{
  "encoder_activation": "geglu",
  "encoder_head_dim": 64,
  "encoder_fused_qkv": true,
  "encoder_qk_norm": false,
  "encoder_dropout": 0.05,
  "encoder_moe": "soft",
  "encoder_positions": "relative_bias",
  "text_encoder_causal": false,
  "text_encoder_norm_position": "pre",
  "text_encoder_activation": "gelu_tanh",
  "text_encoder_bias": "all",
  "text_encoder_qk_norm": false,
  "text_encoder_layer_scale_init": 1.0,
  "text_encoder_parallel_block": false,
  "beta1": 0.9
}
Rows from expert 6 of block 4 of the image encoder, named by matrix and row number. Rows with one number belong to one neuron. Each number is 128 + 32 x the weight over its row's rms, rounded and kept within 0 to 255. All counts start at 0. Numbers have three digits each. After the name is the row's rms in percent of the matrix's.
# gate: expert gate (encoder.blocks.4.mlp.gate, 16x96x192), inputs 96-191
# up: expert up (encoder.blocks.4.mlp.up, 16x96x192), inputs 96-191
# down: expert down (encoder.blocks.4.mlp.down, 16x192x96, transposed), outputs 96-191
gate.14 080:135113115170133130066158096087153184187146111122171160126087132177172138145135170147082092137150160125116127100077132117157134063169118159121066125112115123124104154069109176124134113155124099162190121159051158113175135093136120137145178142174066147173175089192160110132123115088111160110
up.14 095:136106086214129106084150093076119187133107120134199139088132226152139144134176140134097139126170129082151117132125123076128080077187097140100098106111069124121113128122144134147162092170125058141177159159085104070153154109139149155133142169172082163155191048194097115157160186083097126145
down.14 096:102136095097132170120124088177032113138126166163169134180129132165188119141098128085122177132113164129151096184120154131183096124076144124077108138107181146151152153127133156150111147084185125119069072119101143134075173113083121113096131137109112137127104107128064151146142106162110158185
gate.15 125:124116113119168105151104134084138203147090122068100107158127134107143149136153169088132098110117087193084177121140103187086123073079175120151097193161182158119165105125158122126087180151158157098142065100119099161158158117098068091130082151160125139096106156143168175079103158129184102112
up.15 061:161084096141158128132103127128132181144080159153179139126112172133110138146153108118164106118152103137148088099089146152143159053054116143118077148148127080160105108114091174174142108228139111087144099152183109110096157165144121162175125137142097137165122129134119118132144150089129088177
down.15 080:066123150124138099119108127161163158108178146080148104216124076152119150122119156169105100124173123110147152153130142116085132099106093166127101087135189159139147102121129183128148155172071160140126130117153120134147154120140100170131094185060139103182127127112135123130149091166133128115
gate.16 114:177117115103127139085154137123148162163173192119152193121129047196219133151154148164110088129139121128126160123021137122168145134146147133095093129110088079092122169089147190138156101180107112100122109120074140120125146080119135110173131167154046137172167118169153109133117116093120099122
up.16 139:107123168096145104140066125099143139128137130110067090175116101118106138126111153148101127075121102175064159090167091184095188082098133119160151184169184163121124093126136120105079173071138171116159101104183096171167144145115096088085074091110154107109091189094140142091111106162170129107
down.16 118:153106132129142071184108155120188115116124092082079131089128119117110130087135108165122063149150063128113126127107099090046141195138067134190152110130095161137188141124155087119132057162065152158166163074164106116157059141183163145135111135157144124124156099123149134133155109165122104083
gate.17 099:173093085079143144181148209145121134151048090124126176154110145136031103160174091083142171133151151126149104100131141124149070123089106126133116120153131166191120119096096153190140119151127101172056071167216178153111144066143110094067126095121116121149121124088137121143130162122160168136
up.17 105:198084140091116148132134184127175128152042091123143139139105149149057091157154096105105188130144158105136101110154164130164076134106086120138134125156142157166124134073068149201131099185130115181110091174191194115119105099127118097035119051116098100131134129089141099144103127130142178141
down.17 086:154151137157155107084098138086147162138150134142167110162121113148136100060122166182102106114097150125101105152089138124114115090120143071077141091079150121150163125154141149113135174065169107191136124132123128176139130151167070128104131126159157118080085077120121140169130124177093147138
gate.18 092:154156250086100169114116054120113081152112152120087066149098098124042128113123147122075138146122114160090156114169116167123115115133130091160180168147192148137102123108101135059092112094153197108166137086142172120149088159118118150098118089126147113070163138149145140081133093181161130119
up.18 122:071164211175097056109114086135187101109167167106114050110164201066129119098103153105149135136137121123109120154213131135079118144139152134160156131126145129085169088177114073115110135098104198128140162104083073123102097145128129143118129154111185161081145097177117146154126157107104126144
down.18 120:167112070088085108116145110149169189175117158143202117123088175123182076141120118112107188118103159098116140130082135117108089136139185108118114091115120124120117139158166094135125133104169099105125083140097099117141153145100112123169117150191149132101142102179128190119098166140152102121
gate.19 044:184092138120127103113135216115136178126115047126122199122060147115123091144185150121142137150173191120099135130209130104136082148081140105121073134102116215089132140099091079150159114142147140139099140119106127138129116131122125115073145074139095141078191113103171156114152118079100097131
up.19 050:111156177063091098068117098167119095109153152210099145129147070165045118151104133129138099130171097093182148111193096110135099129141102064143167099121140140106145142128166107107117116090107092096132166107183164143129135149166135133118142149122140103226152115162181127155141096169111092120
down.19 070:161121113106119084097111131130120190125199098144102153139097104146175094130101141139119124143074116169081162122132101176127146155125135086196113223123137109126142091134095076136061106100130161114093169161171112097188144080139146128118146145076195139106099176139158147123111059141102130107
gate.20 077:154131079168142127154115136141093117108071098130126157128156094130090155152174172102071131124107132105133135135154084125085110133102127058127137174134139176143177150123176159076149156042148072125097164200191090134138136124096141129136076197109148112093074130130143165126151141144156110100
up.20 083:158153100134138120135096127138145114117094158098158223119160107151123133160197114118106145155102150117150128123101063104152133163117160056111102155140119156136145113106135170102171148083143037121079158162208077136095160110117120112152097159147118106185120128156159185132162166080136111069
down.20 085:132097141079045125124116154077129169048150114124064180148120119123072142100114164172155104167174116080126127129062140119117131129141178134152131162128150071145129126137103158074118132139085141188113124096122090079101141172111136139157115114144137172169122072092156141109115146170079167085
gate.21 112:095110110131161067167094143093106173143120131098084110151121118108133136109164154112142076128095096173103163173135105169103137096099160134170147175145174156103189111139169117163092163093155139107162090109133094165138161170112086114080078150141146142060091155132145165112091147139167073109
up.21 096:090125127182096060115135118141120116080157146150160079125104203086094131109203155174105114177099078138146144195101106138111106156157111121181163103081109106078154107148173106152157118099108130146165182128123080085158132137131156122095125092111199127109164063131095127125155130133117105147
down.21 102:139129114118106158092124052113065125141109107183132122126121158109151133168127129096141158122104196151114112121145199152121123123143159049141106116194159136094108185123176076164170137097196108061104074191094135129154140145057067122114162135101133156075185146121121100185148213138115127187
gate.22 095:145093133113217090145111079088059191195088108139125131124076182144136168170160142190033084083141107158088176118102128135105110105174149071103122133201130133081117185090148142138144132123125124094171125130101085137166126095133114102147152148158101142131130112132098110081159164151176118091
up.22 128:115150152082128141185069175122126106088132106126085111154140117121057079107163153088183139121089104172114130153164113146105114086079142146164139167142176189157147072152149108112073152120158136133093101090177155139152143159085111124085069125134151159086085142115185173098088130149120156130
down.22 120:151165186197166139111151162086168117145154108142104145054117171099135130108081135113198139073098097120169135131121123119212171086174115220098121127152170170114095127117146120122099143106113147140109139222084153111155154098106111151139173117154150126118118179091131066116120197029097143168
gate.23 094:076109176045098103116144099140201155140151145136111043135170110116134106125109137150135127137214138119113104153154142139111139110140100124115145116100163129116075124142089131125062091183095254153137104134122105114108124106130155153138122113128101188121154123128181102138130078126102165153
up.23 119:179149102214166132119118123120048123126146092103125220099071178136126155134129160132140126109056109132140164096100134137136130132116143126167112134144097110157204070138171108138191151088184071093149157112099177143162124166101117106100139114105150039131132133107089129125130158143170070121
down.23 104:108144113069139070172083101128159147154137109173080141103138145133130148113143138165104164138164111138106077099131101101090139130067125108140151121157067107144103139140167058143230098114088162127088164038164078121119137160122102119149065131176161184128132105175168199103153164186083120120
gate.24 130:116139132125170084166094159085141162128110116110074099158142133089110137127195153107128109130093096197083192148148081157103123103103161079169135170165175176102158114136179102140099180115154147120118084115139100160142147124086073092116061144116138157106105152122149185096098147164163099088
up.24 065:098104112110101101126178235148149131117115091168160121132125182157102102132150164141134163122124122111105173144111058107142111161144094120143125176102140143094161063172169146136135097126139125095115152178128129147135150124133162137102148102071109134122101070147095128166155146126118100089
down.24 088:108161084087161129106174114083089170093184169179168183091142088121066081123172121124121177115106172103088163100143161168170138126141101057134142106164098160060117139160187150163153099143140174129119131111108116131159142200098090126120135141102122108145191132141108135158171185087143129110
gate.25 110:133114124122153073150091101091175133107097166093071111157121158108128142151167171151118065153124081160106176179166113157109106111108133093155102158162158165109165113132134108171099176153118160089108105099113114183146133118077063094091088148120125167114128130126150191094085172182193093127
up.25 077:096166093133130148191122167158009128084170130115108150103123144108092105069189145116198164137072114147136128144140152150117154135103149111136140135112121146167147149150187058124131128057180093131133137094170142147144170169101152134149171148177205107128155121092125127157145171069112138126
down.25 097:177105117117125122079069103167061096149069074151155150170129132109149102146113127139113142143060198130123105138151172146167041120064168096110130210137118102131133170135149083105063093169178116119106070141132168181100111103137158111130173132118108100071113149174129112144088136126107135136
gate.26 077:109108184101104127112106089113174094174168140133115106142153191097106162122075166174109133121171130156103149087182121170096133072142085131173118197108137088101132103128100123168128132045140185085186106103083148129122084157108124133050141073164141115069146115158099127123109099146135107094
up.26 108:220089099165168149093128122096123122138072080128134187128071108214131163165177133137132069094120058132160129084061116142164146108084166117178061111160115134126135140083112153136144142093148069097159124125115136161141166160114119126146120131135100057185095162114112135090129098141173095116
down.26 109:126132154210107148127126140169108071131133141113151147120141100178140138090126116110192044116183139107158109116144169149169207119171082170174103089052163121147146107164097127143086070150148166107163125127139133166151118130170141140091110124110121067173118107104094071115161052113106135122
gate.27 132:105145136127150093154090130088123181151112110097070099166131096089122176132140177093096094091080102169095165126183109176077117092092185096147125180166178163108167099134175102121099179112140165123115095078119107178157132147089071103101061118135148146106130161110132196099112115165161108068
up.27 060:133100168101145099097145140120198082125177168137119083130122109141138091140129159124223104115178131110166094150066150134126198090125165130160150144124133153137144118143100109175082123178165129123136160103145171148086156100100147116097142144140083104109128127184169104166184084149078099165
down.27 088:147179138145134072107146154126113125122137162129164167220124114120136078113174117166112125113136191170100172069132146133064117087081195120181139170179139118054094166108059121160111121126156169109122113106122099147062110169146121080155085152123168117148130092142080103176126131186116135125
gate.28 097:129093147121159094153121148086134159161126125114096109150090167138147150125106133110125096108135093181095160145128143160109127109141133131121078183161193155153166138114138143171082176158179143094129067083112101144154140136106079104116114193152120123090100162159178154106109191129184101133
up.28 092:089151146099079086114108135116197149080168155112121086134145149058107105119179164118129140128131128134119133170119092127100117124131108116153183110086152111083138062145177090136154127072074109152150162126104126132138141124100105094155104110098158161135160066180135134140152178169077137095
down.28 094:123048113072115122119133129106087151143064101143161103089145161127059156129142116086112174089115190143181124090086127101161075067143137148127130154142076127119079141091118082154158108143138118104128094164081107153107112153141157112129161121183112131062170100118177099154134200131137107143
gate.29 095:141075089202170100094102171102145145114109062166114168138118162117191181153127138123131080113157111152125150123150120143116152136122157130145047138147146110110177036135164145181151152104156128095139088148086087126128202144084113102113095182129111114133147086154094138102128115123186083070
up.29 095:127162184099122109078143102115209140118154159131124095157149025132187101156097133116147151128144158130102135142167151161130092066091135136148112133086121138094126101085058143092044121232113209131147126148087166124167100149110101129157129115097120165118134129129170143097070099129103159162
down.29 105:140162127195164067136117097125182118107107086125131123108157182135079161103154112159142099086159068183137135081083087109030166081141106117152075169121083092084156137182143105182177119122125132131140172115129096138175134173150163133108080068163156117186129088122120143066179122142186133069
gate.30 089:130164155168095130126115095139164117095116152186146117127161098136081122098153137157102142130165125112131114130138090124118107151146080099118134137115124139085089164157055144090127100095083137175121155151149128086096132123118140167097145113150137182125134096152192118141158081127077141137
up.30 097:175140059163139152195136134116060122130072097132104253104111127113094136130146099084123131146089113123179096126149105114165111136073102093138121131156119200160162114135158125098181137098155050136057162136198120139113133108129135134137121162104116078165068143093121138129139138131136115137
down.30 099:176118129101113090085135157113143214145154125070098128120116144146062117061194143176151106099160133167139146123080144153082111128107116131118128168106113114091122099127140102151176151117095094154189209066137148092132140153141135109145055122155111169138165097171191156115126123214082156087
gate.31 100:133110182144131098077084076112161125157153114095103111205100182131151158134097199107091025120135071140096160181145112151122180132091159088184103145141142146064203076151118137191126157145133207071201102112062105119140099175099109114106104160125117112096137102142123173113139081167156098095
up.31 093:127123040155146090195118145097032144101124119134120154103118196156129146128181095161146101122078109134132128111110106129114072120141152112109075122166127101150131172136156083165153120089114072114108135095157092158159202128103134127109116158180165131107142104158088150137131188126153099144
down.31 090:104125181130101152119124066096089080165110168133113109079100147142136085212080101108113158099131132102155126151150142201181139082063118111101109105150154113193065147105170147146142193146119111143093107178097162124138091121131089114110192133098108103090139136116130098122094159090126128176
gate.32 129:123145126091154083171097163087133169139116112071093113153134111082106170129153152111114105114114097177090179127153074181081125100083161084150114161165186155109159104120197115128101176114134142113114122101137104175168131144074073097117073162165136144114116131139161181101087148139169111085
up.32 051:101134127095176108087097091137177153153153072163125143190114167174107120134086124117093127099143124130130186069110079138135138100119125104147141128136130169067126070105094172153178161145181152146108121165126190082142155138148063171121104154120121136157166129155169125115105150166137145154
down.32 068:111193103091148114159132148132120159110080180093133137167145080175135096102161126132104122183103127135101107082124120154056134129142100146079075169138115093149151124169068160052022154120160164171141097123155128077085145189174098110148124146111122123124085181078116090144138093145122116113
gate.33 096:183097169143127148078123099111197103154192153149119114157125063217120139149111137189107124107200123124121144074104122146135183090150115139122108129092120108083094144071076141122088105082138188133191152146059153112155134184115133131109160065139098062196141115156153114121111129110124117110
up.33 111:086123090075177144140117168112050193125088098132117122100092160123169127147147140109106088127057115188088163146117141150118140112073137123109142145170143162132130140127186161131147153190107089127121081137186137162136148039138106111125104158127122190090067172087137155102114154117143143105
down.33 105:190107134153148137182134136123147145115091137084144145104091161095137101121166102138126046092154086141129156023112128107108166134150110102170104146098108097130168140127189105154144070149119104071185184105123092183141066166162147114128101129159162069161186129150172115122133099153152093105
gate.34 099:140104118125163087084104164096101154175141125086134125171185167136211208166141163138082095078150131147102173105120108127129123132074181121117094166150133121136166075112166149133169168160111124110135102144089085169161113073108134095114139128094124098137101149143125175109116145158173083056
up.34 087:133160137164111122082158170092067118149193065156108157145105161130187166136116126117135115106159153099141135160137107132108207147095156113151092160094115110143147057159198138161166133111109114123179135162044086162176113122113126049140130075081135093124157118113080138117144123175115107089
down.34 091:115129062064168119132167157122085123161078132202192126112147187218093119131131152151128041103106166088081145123132156112142119121073135113148135119111102079171160123162129098146115128144111117162140140095093134154125072153108110102118134122117146079125147160124136089156106065123148099135